Rows from block 3 of the image encoder, named by matrix and row number. Rows with one number belong to one attention dimension. Each number is 128 + 24 x the weight over its row's rms, rounded and kept within 0 to 255. All counts start at 0. Numbers have three digits each.
# v: attention query, key and value (stacked) (encoder.blocks.3.attn.qkv.weight, 576x192, the v third), inputs 0-63
# proj: attention output (encoder.blocks.3.attn.proj.weight, 192x192, transposed), outputs 0-63
v.29:104117163139110126097130133099085116121130130145137173124126136101125114110176154134127101139115115137088112140127133118118112141149124132128147112083107119144165112105117142143159135105116107
proj.29:139144127118086112139107132150106128111132103092167087154088147122108141116129161126144109117135117112149168124108106145084117083144141146134124145078136125127153085174152144127157124136149128
v.30:152136077152094072116137130142122143148133097117125096117133064140120136088096139097157099124142157137144116126107128149138126124131091124122120173133104154122150099161108110138123104182172145
proj.30:139143129105109121143110114123142094116119129121125112102115149111119129156105141120116088101144105127139097121131142133170138123112110130164112118152149138113124137123163118158091116115101079
v.31:171086142126124124111131132141112117133118102123124116124160116153119142112137141130129130140112138155171111116143164073101110157099118148122134157125090133135133111145147106117144104169116124
proj.31:139137152122112147100126168096144125135145130129148103095139094112129108186145090151112145107136136127141119102164153090176139143108128103121121142147141123117125148219127158164110150092087152
v.32:134098097139142155124112106106191121133132122172114115117061157130118166123110159140170161125134108142148172121121136117156110108099132119132125100162112112099159124128111152121123170127114070
proj.32:137110137110110140126100125125145127138105113128133111132117137105141107080118178136055143154129120128130133134122104159113131062146109162151132131133142117114154121099108109125138155151085141
v.33:169126105200129155117106152147157156164103134112115122129136145137141121137096111149123120144148158101086116104127136137106126126109123122138080095083139139120098113152128142129122108149112173
proj.33:105115154135195121145095121112106169151134152138112119137143122135157148125081159191105107083115146129129125154126162133132152123101107121130132155143142146129135108118104165137135140118166141
v.34:127144177139162090153127121112204109107138118181117095106083078114122136146079137124115168119149143066146126098112184123157131118131125110118064153119117129113115092131115134103175140141126154
proj.34:108125168171120124114126109148103146138150142074181184138156093096136163127149127164108103161144130131123171129154162132104139133105130136087131119133132126118131164124136103174174115043161158
v.35:135136134092088074151127131117130118141113098191141118169122069100131136156149166121137131145152127126093149112126142164128128151149127152111117184138151174130141109092182139172117149147134151
proj.35:124136180144129114091101100107148121130162148106104147093146120140149196138139134100200079103095168136140149129126102114136132139141128116113118180109155144092128120113106088158107114087165143
v.36:094131133128158094092126145129104137143153120082130138144160113121133121101138169137122125110111117114140119131128153132140137108101124132128115134106160149121133117160074106075155107100138194
proj.36:115122098122198107127168108111114165115096155135138126163118135126089116129125095117130142145159111072099134123136125133090123140087119134122151119149156108141120115163100168119141151186174115
v.37:183106123145129049102147128095118122133118100106120129121143131134087111103131152133147098119118154105132126131122144113120092125123102128132144151152160124119114095141146116171168118136140179
proj.37:116123140110152137111154100121173132131110161134127135168135115117112144160125115090130095172140136120139137133148133120140145129152111152140126153107146145140132130141079147152134150155139136
v.38:083082204122139123106138107152161113130134113140149142119091110133155167156136097120140127113101108195104102154126147111105110164142131118141092135171144119132064121152159157128084127091112101
proj.38:159123127107163122129143112163105098112144076158139169090139130138114100103088104136146074166115087098077101120123136143095124111097120117122132141147140147071133131102124149119101154114106140
v.39:115130125135150143132157149158081118146149166131105141161135037147099120103125178145137128147113102115115141136104132143132114108110102158166100151135109159109158148134133141149141122135182172
proj.39:129130142135143108074071138127137193142121108141120108102158140154133181131152153177134130136129131131152153138158111147129120135132117121132139169142146106108152129109110080180144125169146114
v.40:109132093146123144128127125137149113153111130157156125133121140126177092139130124113125146135112162117119104109090088108129104140127120146152148157119155108096121103114115101168171121154138192
proj.40:131117138119082120097102131122136097136098146085107023105169150132113177113141162135132112112120107119124149125145078161163143150137113137153146150120152143107148131141135118149121148111194144
v.41:193160146150128167119118099138140134109130114161137145122120102116133177168135156123116154114116157128143160159141128102126143109119109115128123129161110154105111119130123161092100098084084134
proj.41:097111090173133114141142136127088154110094114142151155128129142122107143078112181125126135131148127100159129155144117128097115071120120111140136159096123115087115106172120146122166104125133109
v.42:117112144160114110146145139116118175116108147146126102134097174148102164167116171131129136137160151121129141150128155157184084143130177118118136108134095122115134121134122152113140154110146127
proj.42:131110129148146095099141152111141115136164136148091140170145164122137132137096103105086140124139133141114128106127129129086141129163132101077107105084142099126128111177141095173159118138117147
v.43:161139107100106104104093118142177117124161145112110130151117051120110155089066167131136167122132099111115119126136162118122104149126154115159136137150109114135136106127095126103108158139129131
proj.43:111121117152180143142154162150163134138100126072145131140113128127133125141137128103097103150130153128171105098144145140113135095141108109112125191133134144060156106157125164124199111124159079
v.44:177109110163124111151118144156113123106152130149138100148130102127156120127135119122119097127126132156110115111126120179153139128145131131134136137126164145114132173139078158095125126110126057
proj.44:111121103114147121114118153132132141111092080141107123118133128134128109094134176164122130131126160134136128145141122102147123072095119138133132135152106096138113136047102163072134148116113118
v.45:112139131130091140157139112147102106131104157149139122158133155159134100108144123085126118122131121154159094099114098153109158109153105151141126116105107147118126163113078140158110124111126169
proj.45:126119145104075134112089131157116131130155137088173095125141133136119161140160148105103145134116140130098124138138093105138154183135107140137133074135097118129119096162151095152150110113153145
v.46:106117163159111080112109134107104107118182153119138124129113103140136116116154149120141169169138083128137075112098102167089132107163157126140109116114156114179128114154065125094151145125167125
proj.46:147128135085165132134173102120090105138141144120112120139118107153128093119127107156129132152090107117092124129144140115093128132065132144099160077151122138158124105101161095121103137105159133
v.47:148136117145091166111147132131082137143132121119110151134105140141121113126178129148133087123122078160145143111123065119093108129105133129126134139093128137130157101108108109142128183139157096
proj.47:146111088129150123125180153186135126151129172170117084143127129131131117137114087128114113101111157119114130125136135135140138074139129107152136098125113111167154136150123163141124126179101115
v.48:164127095127149137137141136119092128089146135084128149108177103096137144094137106123131137144110077125126151113147141155113146126091085090135121129138162108146143140150121104112121138146146132
proj.48:155140141127169131136152159132126120107105191111118127104157106152141148137124095102115157136115144152152125129117090136141131115106130134129133158113132156125069127114128141098153125138160110
v.49:184133106117102102150121123103110165126147083138121137111101063081165110163090165122114140153099160122105125132127138133151094120169092108135123086114136139125119133112136120119117154133136180
proj.49:114146089127155102158166126152127141123108131129145115133099136163150160093104159139150138116129135120187105147140132112106163104138135154116114229143143142105100151156147149136132125076183127
v.50:093078156099122093116099142096125114160149144149146122160116121128147137182107083156144128156177117138141096135131138156144110124133123120145114088126128136125135092148164141180126141102128139
proj.50:144126138126151138130114113176107083124157116127124133113138116098134118122117069087192092149102146106119146135128084112104128171143116150127124194117138150118119127104101100126093119125142131
v.51:097138153129128184119105154117151136143108104109116125127142109153133133139161131121125132125112096122125085094114071132161150110132146096133111103109139143158149145123105089103116117105166204
proj.51:152129159130175147156125136089165143113136138129109109136156124154122090134096123167121148128101112135154124126110158113120123124105121134127124113095158091135093131113145099126122132097153131
v.52:122093162092147138082114092134143145113149109174115128131163116145171129131116110127135102107109148140118175130115129151158138122116158102137125130094126111143106137072103148118135158047134199
proj.52:142071107123150139135138106133116088130092168119113145103124154157093131099145135147158168151144107111141118106125109103075159146103138111165129142070150112131133118181123104139093160115119129
v.53:135121105100073132161170162151093107111125141093145117128089119136066155132138120089107163109158109162117126128104128129135131162088116119113139180154131140128146119138143110130133090137109085
proj.53:129150138136134116148161117150123134119092088157137165110164115133148087148144095128078086066112174136123122096125184179115146133110119107161154096155124101106124141106119174107140136111072122
v.54:179141103119113098177144135122161095117105097102146152131098072148138093101126097139125117141147159147133117167114109120102116134119193139112115090127088128092117124146122128146113128090142153
proj.54:122088164142138152152129163153136128132137081136126164119103140112154148178111104105125070124123137145125117151132137139174110131106135111146105132115106109102126119091120170100144115114088144
v.55:146126129145116125145115110085166077113100158138145127101178084173104140149170129106150132117148158118097140127126137123136143070104131137139068131170140127132119176137130136101080118157098145
proj.55:129126165123184140139097153109175168111159114123142172108128073161137105118090162182097115120116088128107127128122169125095140122094119126091146122164120128095169099079097119096170117049133109
v.56:135133122120123075138152147147121144109105138142142172091122129111078150178156147167091080122136122133084125142139138152160126122134117146141139096087139110099188129128118153167158118103120179
proj.56:101094133137188089174119118137142106131119115135139185137168154135128123152150093140172138132128143120127129137121147143086139130138130143142137153101128121198125177121093132154103141124120113
v.57:121130097108095130164118133145095165131135133100124121125075134108116105128125146128123158129131170143124130136135170115121107100126135100134152114091112093137140145146108098068164117125155113
proj.57:137139087138118119101156131153151169129108110130152080163111150148123114116106127143149184106116162128126120126120114128120115145108120131152118138131129131149150142145118129124140096155105106
v.58:107134132116108086087130131196126156110152170154106103131103050169125119114123164125122094144126153099110126111115106170166154150101166133094127131125098123134139149136125112150117105125137181
proj.58:152123129144127118141111116076121130125131141103119163124116100146136123129123120134101103083113156181156145099144136120133126093130128110111126172140149151105122114098133079140123122194144108
v.59:114124128095104097141133128147126115166168115118141170116078129090140132097149140136099127124161115111116107130131147166110142095088104134162125141152176118088148109090173129137139155126122153
proj.59:114128167140134141099162109129123105161103164138136117152114145141144132107124138107135108116115170161148192137130146101077091159077151146109110151158117128108087113092104170102120145150129104
v.60:131126131137112126174162131156152137095113097144141136141159136104175116110144146107105167143084168099122123119134122103107138134078143152127110160159173116140126125143138133096136147121124146
proj.60:110169143127130129051125117132144128121161178093130101096112123128139146117115125105174131145156145105143125121116140155127107118089141136058126148107113144152160136123126170114165124172194123
v.61:053135148099123142118105136131140129134121140139124137154150102162116130170123128144139080146172105142134143092101113143134119138167152117124087179132113120126160126106150134062165145132100093
proj.61:117098101161166109106095124113134107160175072117140184102171128124133106147115107183133154145151150126125119141132091132081138111128121125121135091141124116123115138109094118126120131115129148
v.62:161118095117146108102141102115135109158131161179120137153128154112097107128132142141140113151146136116095139136097111170140123159121123147140084125098104098102152131117152110101163120164175091
proj.62:120108128132125146105115121154087080138126140089129132101100093162132160120117204107098146115120142121118125113138135106156130143176134116159137130160124137137104122135120118119150129141140106
v.63:170133116129078140139098108095132109122110080120130133137131151129095101110159148142127138082141143128146161125088098107140107118131149117107127135141094114112126116131095114145122146132111118
proj.63:148086106135128143147137102070150118104170160162127139141105115133136100159128143121116130122149128118163107110118176108159127083140100142132119082154115118146155117110129143083127132111123131
v.64:102125115135137074118114144144135166141139129149124147156122154124115140144127116112150083151148112122130119144163154113132132173128070120075143132092113102164130126107137144169109129107108131
proj.64:131121129103110103096097124118151154123045140109159084176106088130118126097125123137117139104132112138151106108086095156151130073115135120125110162154133114129107134121184128129200118139153152
v.65:137158151135142100114128106146079151126145123148154129113136129138112125109147105146144159091165175129126130137155117134133133121136131142138131140077160158100110146151117098075127124136141140
proj.65:124132136122124121160168123144087130123105092139149155168121131099127106191094120133126154145105122144129138140119133126138127155134118160166153123140136159074131109110151159139181133057127133
v.66:135114155124151153138183133153102137130097155173156187127125157132093082132154081132126107126137124155117170107135113141124090115141130158171110157115145128147138151156116105128147125152138089
proj.66:123130161108108115125115122113119125113166099121119111099180162117107124120111198156112101145114140126111118141142118111120130161116106138100126099116164122115107104098113117123124128136158162
v.67:146129148114155143121110128127107126071118130102139119138148134163154107108131093129136127119109121142145132109137165145125166127121126145171115165105157126136121140107083110161120134121101114
proj.67:138145138113132155161155131114102113112108127127123151127138115141115168172131115120172158136142088152120141099109117130156143161128109129121124126124160125070138131097148154124140114131127111
v.68:129137138128143141112136128182089093100118141136120142126119132126090149133122118140145160122119134125117161137106099113172139149104152141116119088176088172125108126134155168143102095132128112
proj.68:128106123116167114116141143140103100130093149082139095112139148113080100129158138110158120145108077089159137108103157142126155137139154142166130114124130159129100120092098157161111176126133124
v.69:127117133097146113128138128129081111111190152096163121140146157131144140200126159125132114175105095158119092109126098121108109156126159122113111158127150146111103103113121108160138147118123109
proj.69:109160102096121141106159097094167178150118126066127142148141116120133179102150129150129135104118164108111118099131127157115143108173106101143115130113106131161130143150124132127127137165103145
v.70:077125116112131129080094107149135140094128136125128145142092138148133138126105113130165119164096160136124162134171129135127168107123169170103114076125092095174115114146158148125072116144153137
proj.70:125099117144156138128186129136123140148094149121091132154122119105112109135120139138156123112189104105126132146128132147176113123144145130131121152146126147162184149127126120119109081118130129
v.71:146128141128122153113108122110141137117156073107108112105146079152136155101107134161113110169092141104107147156116139126107140120121133118116151127073112196135132141118106126139144133109164176
proj.71:127172093128144132114114100077109126136136169089221126125075116165153125138113108074109136145173133134138125137116096150119124142128161098122129141151173134122129140154137133162089147128116149
v.72:119101087114106104156140162116158130129160122086115106130135136128065159121123127148158120100116105080083112085126119157135151152148083180110081142132099139111138122139157144132097132137158140
proj.72:136133130120117145118088109108137114135065102128119082120158122135152126082119105115127155136072128147144121106119126109122144067100098150152106123160106106160144094102134157149133151063115129
v.73:135138132110115160115130126167140118140125167151146199159185089087114106158139103121147157146102143127118097093107116125125137142126150117088141123138092127176109167152104138120091163126133141
proj.73:125144128129147115108142111094099125129129130117082094081122150142103134110140092099129106133110156122150120135116158161156144104189134130174139118131117125138105127125091130125126110119112110
v.74:111138131098125102092142136154109142085135154143128122115133145130160141101130121080111141116107104112191110163151145111101122148137167149121127117109137121141117141171177117130135130089143097
proj.74:129117132127134164163160114109113105115123147125149151137124145149146120162139155177132112133114119119122107132115139134148128144136137142113120152115129090111159138077105143110152118176114105
v.75:103184122124098112148135137149186113136129143137130119109140124130094109133118125129144152135116135123138145133127115070114146131100159133131137151112149157140094126144133120055142140135158092
proj.75:097130074119144099129115118113099110120103071165160111117107154131130096137084147141157090107112137108187128125124083158178110205152109141079119146132090107130136134132134145141156137121144138
v.76:128095148149155154135107109107112133142147134140123099125126131089141145151112082103110101113097143134109148102172151128172104154117103103045116133135101130149140148141122147141090125139169158
proj.76:111110130102085132119123135126149157113109173131156112139105106101055090115130137115099102112137146122103122157134152183112114094143135111135140089109159075137124134128138109154118142139110155
v.77:085083148123116144105172149140131123121109133131097171095152151135133105116153076185116128166159183093172143165118110170122150128142142176131140121132105094139149161174130126143105113112096186
proj.77:108124139100113106149130092144134127133127093126147095127119118133146097102087135166136108162128099131079143130136124131126121072159097137143119158129141102149124111109156163105117118162119137
v.78:121111146159123152122165098171152128162123131126125121119106117113102149109126138128137125063148187089135123090115103122110147118110114146060109143075120123115166135109188114115129184114152124
proj.78:114126119129134117152145121087077115144091129106117142123065127137157132163093135097137126154116152134184124171157142171145122155161105149136145102157148103103102102080103083117129094104156136
v.79:114141139129163138087166130135114127141168127141130112149130129094163102160138189129135079113090118093056150161142152176112191142096125099131140103131105126084157157153128085134126106093137111
proj.79:156137121120154136173071102138125154116089118128131165104131130146136151110104120076134125109106097116127161091128107109161104061139129128080132122126131128126117133137087087091105139159131111
v.80:141120124104110137131120124132123111134077140091112128129109142158129103163131121103163081105147107139138165137106100159160123112126124172124143113156162174116149113171135151126124138150131151
proj.80:142122149108169121150160099149138122140158146117103139131158125146094142062111155099136150148155144125127102103136130115126106131098155145116129123144134142116160129148116131134099144123114134
v.81:118081162119121177111168092142172141074150140100111119114079105118110128139132142143115118160127072187093126128136159148139104126128130134125119142149133152138070118132129138179143098144096153
proj.81:158146163134102103105133153087166107118114128112165131103133114077120113118152152167131128113123143132152099140111125137056171138110152145131094117144165132097156142146130149102133122129133121
v.82:119114125102121161139142105150100172121144089126102152085126130144101141166106177116102123190114160157114126113142135098149107123119152151119116129125140121149133112110115110112136108113122141
proj.82:120147099143142135068095121091139151103123170116157160140104159130178102121112085098142113113148097127087133145118126144153096145137137116115120097122115160153151089126129145115109107135149119
v.83:172099161126091153122126143156125113056102127115105115182075138115152105162107130116145100104113137180113111113108104109159111133147128129145144103140117142100134133132144115144131065147115101
proj.83:112122143110139147107136092156116148147144127115125173142099109135129166085146151087124127133128147118113122139174138151101135130128160163171134115079092106124154141110117110127114150143101133
v.84:151175128111137131124121104081136127140087097075129095153112099158148088103123128127109091124136112122129148124152137107166193144097123129136146134127125105110139150124088159104154124143155143
proj.84:131092130086152118134140137106106137114145152184107170154130116138090145135105138103149137148121147140142132141094114125163095140116160149091116129123148123098126135137103115164128130136115119
v.85:123156065172171122099119123097106104082122158142095098176198109101047137135146138145124119120109131094099175141130139128111152109147156146156142133131118143138131124182098110107112131140136096
proj.85:138155129141122125130138152102093149140110163150158116129125111134118093130133122157099106127121132153174157105149089135167126128151137071089138094112067155127132156173161186153142152083117132
v.86:148122138134135081084150136147092093115096119145126113112102093146138086111110122131126159084108178104120152119159125133157108129141146084112126131093190138122103160104125158135131108134152146
proj.86:100127130160115109156160143179127144133191155060162143144103134102097131144143126116156139144127152112145108120084142144083157139128144103151127110136154127140189154107105168199123103128111158
v.87:134103161107143106160113148101128124067079131180133110162124158186098107153115125140151145162114161147144114085105122119130160160142136104085141168108155124138104126138163139150115118169108082
proj.87:127152121124104146131147134114115144119095125103133118105121062085097156170114167136168133070153154120083111133140140104138136129128122134138121111060160115142099114163140121160147102131115136
v.88:153107106125107139120174135112122142158088095112115131109143142133149114126145113116103132118142120127137105115127088170115163126073128134126137139127143147137173143144155128163111110117124113
proj.88:131138112136147147149118108140146149132147143086137126125173112123114157099068153073154153101125146185130164121122119121112105122107124139162115104104148151100128102123150155141147142145129160
v.89:156134135145105091144100137105112121096146120131181112118137135127134131118185132119120107117097144126142165093092116098127121151157111130091133198132104126116122096138109138070126107139176132
proj.89:132127106109155118147112147164085112123191102124125166117146141144128166157121127125138180103086129123162100118110125115101116181158135130130119086132121118136130116108135103187101125095144136
v.90:147126110117139150144097147104146166178138115132145127108117172099097142111091136107166125117080169113152153132124121099138125147111154153120153092188125139111121109143129088107133127093117150
proj.90:143150138111108136138153128150107123133141068129088139132139140116106124110146142145157196115129152120150138147141132136145140100077133120131125147145101152114148128116082131145108105160077147
v.91:087140118175165159129087163113101144140169144121153165154149159147122176179142116122115139125157117128151152125128118115113142088139123097123123145103104127112113115123143131109080131144108151
proj.91:125107152127167135090104114165140100130106113109117121092120156093147102141136130111121104097119124088133133120141165131104137198144149103136135108135100123102115131145137103158122120117120082
v.92:157150121107139105143114111100116127161139137116141132132093134160171091128134118095115110143118191104128146124115095120106141148115153133114129111139160148113125074128135117175096140134099081
proj.92:091123125143132155130195147153139149104141166102140136143150106134122150143153194153128155115084131104109127135147118104120125071101136126151139154111143131075105128146124133107128136154112112
v.93:129112114153109150143103133111134129099176107160156133080142133097123154155141141135090157132135127114153155107183091120117155155169124129144123136157190094150125129162121123141120146111097107
proj.93:139122151118106095112107110133095110108122123127053162123142125119163136097143108114101171104104177156143142123160137107148129139161167091120140105102119141124133113157121151124182128143134129
v.94:170129138149127136148153133113167079167091099138122171115100114106127169123174142125143135129140103114146129158122103130113128138150109091100088151155115128152136138124133142157143118101148109
proj.94:124146161142112135136114130146109144130090084149086074126141134108102162068131120138111105204112150160103135106137148143156114110172148117141093145119132126140109112101101115115103151145148112
v.95:085151137078125127140167106151149125111111109102153115190105120130097146133133132089147156131150092152086098093110134115104113125137143147134127078115113094109105140123176146140143155129150146
proj.95:121119076106136126098140132096123107125071126155088180108147130115127110165117134147141095146147139102125118148151117152120132141103125149115112170155130126157175143121110152094134117088076136
v.96:128123187087108123144150127097125136140135118092114133117104117124140132089072155134141130100130138122093167129142134129137092117144115135117135090146146096136127091097131126178176112120134103
proj.96:139127145131132125123135130129147141140106126167107121134126176131122115161149047171119066117140123150154115122156136112100123108116106144090125161093107145156140123121168146135118099105142163
v.97:183077098119134179085160122097106124118166135126146156129093160160142125148085088106167159129093138117082146124098130132147089123143094109117159133118115101151126137129148123087116143157120154
proj.97:133156135153093118136119102146110138118133098134182125157138103129154120150115145073156120106120131099205160141105100151112139121101127157116125132120088112128136150141125070100124116114141132
v.98:163130075120120104097094135158139106160167164098138159088126113120122131154124161145146150136115126135144155132118133053110146149177147137096104116153123127098138114122112139131105109129147128
proj.98:118120180124124119185156139105116139130151125132129132105113139148135159110167113129116143132095138150121161134122093090159138122086127136124132092086118130107147148128100093110143159130131110
v.99:109132149134154108129091158147080132059111109145161168153153119112144129119124109135151170128144149119098129142136120151143106143107106139100095087165149118142131162121139144182177140118131085
proj.99:146117100149120108152145124143160088134102168133166154145084152115146140162116133162110132191120149142126144104121186110125131074149146126169126126119084115075094098118126124133096136204097110
v.100:138119156138121152175114124126142149144131115146135157121143126129141131133159087106135101107125109172155150144089136127119096138087143138126139145128169157178183121083089142114157125148122107
proj.100:120099112143153115147122122156069120137142095125121127111135134141149102151099103165116131062144100161099163135123148107180125106172123114106124113120122125169110114187156119128136147149088143
v.101:165117110165145109132136108144173109099095159143151127120152096124104177102133147094105113092091121106143138113154158131137130136130119124125098111098153152089101183137099145111154072133148119
proj.101:134132110126156112111138130104120142117085138187143120098123146172114102089105127133167123116131106105113122129128100144115126155155129168140121136115140093138107119094147110111104139154109140
v.102:168120128199152148128132145123163152146113148080104112115120132162164131160122095161106166148150117142097104090083115141101161115156108129114146112149095123130099137127090111087159149160136137
proj.102:119109132141120126120114138143134114105181116107106177088135107130117119102127123099156158135135121113155122110104141093072104144094139097133129133136152092149065127160108102101130127110130116
v.103:135155124159093124107131139098110119126131095107141097076124098150138101158114157110160139101164074151145127120125062136167119150112159127082143126132117109130175131092112131135117148107146160
proj.103:121156110133144123098124133123124114159146139184115139085117166121149157138148196101130096124146093142155113106137092147124137155155088142167131150157121119106130131115136113128122123158149125
v.104:111134118105163118113116119112092130151121112155109127136144125130124155089090109118123112109162117138094176126141112118096116150084178147129115094132119143117105113126187141097151139115116128
proj.104:116117124139123126116151129147144149111097132190120183128100119132101106160115125142128132118128114091084124160117126136171143125105116123119131102155080126131130139136140102075138121115144144
v.105:098121134116128127124124121162105143191081127140108117099137110168128123119103139141163166123143106160134133138101134126130139097076157118143156177116066147133152180133112086087120159101153125
proj.105:075122087145149142120129126126116135110172131102110160138143090105086114141167187178102156159096132120115095092147136123128117166140135122165123106162140157090105090206131112117126122132136115
v.106:156155081093102154132121112143112107122088113138110103115138145083093105095161127135122075112120112155121156119112155154077086129126109158124156111149165117109105108160092096138131114152118138
proj.106:125133123126107120097102144127156126153162120072123129133159144169121131151166174139145155114117149138094160133116079163099147114101098112152117118091116150117133145150139090115152115123168159
v.107:147129117156135130145150129168111110134112138113129106172149108138149140171077124104152130131145115112110108128140099132104147160155144085147129160174116110089130138149133126157116092116153153
proj.107:120123175089149094068117115107091112120181172163161113142093142108133179093138162130123126159131159153161142134137118132127132091105143163168150117112134104090115100108121120125134154101133085
v.108:117119117095135133149130094115123132107070123125095140159126197143151127147115129094108155065113139108110184162104146125095122123134148035129128117131106098106162129147107152157148137128112111
proj.108:109164106112139109154143139065100146110122134139167144123141144073129138129124091129121124099121147168140088129146116092120112130146125129086122138129144141112106153134114147071112102114163126
v.109:091131166151102106109139129123120110154087131122105135158128149134174122170110130140119088147122114120140106123127094131141117135103121119188143098138140136088141145128139149100121169106141142
proj.109:148157068132118096147127088156102114133120108098103119145103102100121137097178093102140113131110144088129115153131145101120146138143113110084121163155158144135151160131121198118162131160125122
v.110:154148161105113146125150121129103140131116141135133094137127143103116111130138129118109085090099102151125090113165137140108144111124180081119167152122098149149141144148102135165089152134104153
proj.110:111145151120136155100125118130138147135141138126092135170147141152149123121124055130117167143092117194167116108117110134123101113116136130109108110101165102100174095104142148107151137122120130
v.111:120138103139164135127140121145147067143162163144166108144080132153074148154119055089131091143114121104138161109117134159127163118188117102121148135107119069087115124160116158160148116133164111
proj.111:114124116108125109102111124159122129103131144211143166169153144144157134093137125113102139103118109131071098133131114070107111112069145172122139117124151143137109137122113091121183135071136150
v.112:120127146096103140128166165088114127077080122136126128093141144143084137103096153160149130144135115113138148138136156135111121176136180118114139094118148126107129116137110079102155146123140088
proj.112:129106047094157111125160134154114148135110150144112142118154115159048120173120124103119098118099130107126154124135135154139133140147153136117103150115128125119101110149161158117127109113155138
v.113:117148135156139121136132131150126109144114153135134113117126101106127129121166091163137131135112116098129104109142116135155145135098117144137150144133136082128142132175109163074159125084139101
proj.113:107137091120111146135097124160144142135151103114128143148132168149155164105135193174113110125120119092111187141119127138129129111112166164106142142097135158136095123137117135119106134167128122
v.114:160086101105117167151110136115143049143174136128163126151145155123141117139149092143149110132146129099179154126098150105141104119147111148121115093088145119129174085161132120128150133111129160
proj.114:160075137144157102140121106114121111145116083125140084138150091130120087113108125079120123158145142088111154120124129108161099078170127130122152154118139127148101115118113156143129123130076158
v.115:106152129102083110129107095133125117137104129161166117125155119121122180091145112096132149110152161144098093130079096159128129135101128130183104114109167107143183139105093119110149145118068126
proj.115:136128155134119080145093106107143129137155171129142115160116155091114087137122156154108090116091175169102159125101099088126117170127117126107091116132093138188160104095134133117148134153114093
v.116:123144088107116139138186139119164159140128145099066136094100108142106142096125155160153112169127129140103125116112142080087106154101149117117140093104083160085133080118106119089132131152151100
proj.116:125110141118109090148178147110148149134149120093121123101124121144129117180105160123140093126136126147123101159110128132177135187100165137120150130116113112143088093179108153109092130155147125
v.117:110121139147087116149190119141114127142109133127143138162116142160169105159091156105108153113124129126120123149144100098109126139164106104130152128123111092131158101171138156114146120150135124
proj.117:124129138118097137176127107100146087130152063147127115149144138144113117162118090165132089123156120164123107104090147131152116093107115122147130131145138160139132114163139134117150124125120129
v.118:092151146112158109145126099153094142113159150079124112155097089165167115159118103103130109167141130110108107165129114135090162132121118110154136134135139125103140164127109150129148162140122133
proj.118:133159117111104142133128147145132134110146128120154139146129138136138154114164094189123118122144146117092135112120191117132118098139108155119102131095111127164167125128147151136146118104109095
v.119:083113163108113112113108158130130149116156127115136137147111186141110146101113169115145130103138130131110147108091149110133089138101157135059131100131139159165138135107144122135123115146154081
proj.119:103146092118108117127126145125112143139111153119119125137094119133127137173127124105119118082134132191161128130101156156127147148127121153095114141161123105150150130084133177126176123094154121
v.120:187152091114131146127106065082126129079099117131174153124115099126100107098156068112157149134131172141121123112135135171162161150144126133123105124128120115171126122162105118133116122114087160
proj.120:149135189110120102132097150117113132126172155162144159122173180118116155109102142110129099124082121118177113129087059128127092122100099104142147106102146149108125101114112088144103101156104141
v.121:143184150150147123126153117122084149167187125164146169163151141136151121095117138119113108120096116099147108114109102112116157128125167100131147118113087149132118136123133144135115132140154128
proj.121:125134167117140100104104123145136162140189133110136096105116095153098151149130097055120103126128096100157134138132145120105140156132086166139120127164129121144142079121147160115087131118113135
v.122:148111107108114136121130094108146130142158110120114164125135141097169126113136134143123092147135129139068143152125154152146123112111105123119147101106096132156158139130163111176143161120137129
proj.122:130145143133159136112147146154122180138168142135120165128138145120110133156153170135107108146140154181178128154128123108163184139151143146146119130114193091114129132142121158139152121181129101
v.123:122101127158146133177128121166202152134109112123141171093100152123101125156169154138140173133109123095108092135130077107146126142100082133139128091143162127125146128111086132103145149120099133
proj.123:091144116126089126169123145169085173110091138089135098119133124130127148091141155095132085119124162135126154151116120140168117104130145144095140124147135183157118114105148120109123125161125137
v.124:127154166143123099084174166102089133153101125124133121105084146098132141147135149126151134125094132152086138146189127087125109136143135167118145117098107139073112137132130138188122095151123142
proj.124:143124166125134125144154105159106089111129122142120160103087087152131092152148131112079133163150142181194113119108132135113159133127108127142135120109189146105121099118160074127163100121125139
v.125:127129154134084130092125139156132122128144168134139178115123164100142080111095113148142146113103152126126144091136170101129135075131124139139125091122162141114149162101092115111162122119121144
proj.125:144163105125141161203103168131146138144111112102122090149135113132124086129143089127174113139166108145093178108138125133137208108137125129099136138167094149165158091172159122130150132143119143
v.126:092133121133171112108144189140127096100162136097141160118159132090131144171146099155137119128123117134125158105130115132147160149105115141105112090115133131166162146107149113170134104168111141
proj.126:127160124160132165159139133150098119141116143148133150091100127141120109066119117112131132113141147173139119142138073136097105124150127105105148151155151118125123151139127135173154112123131117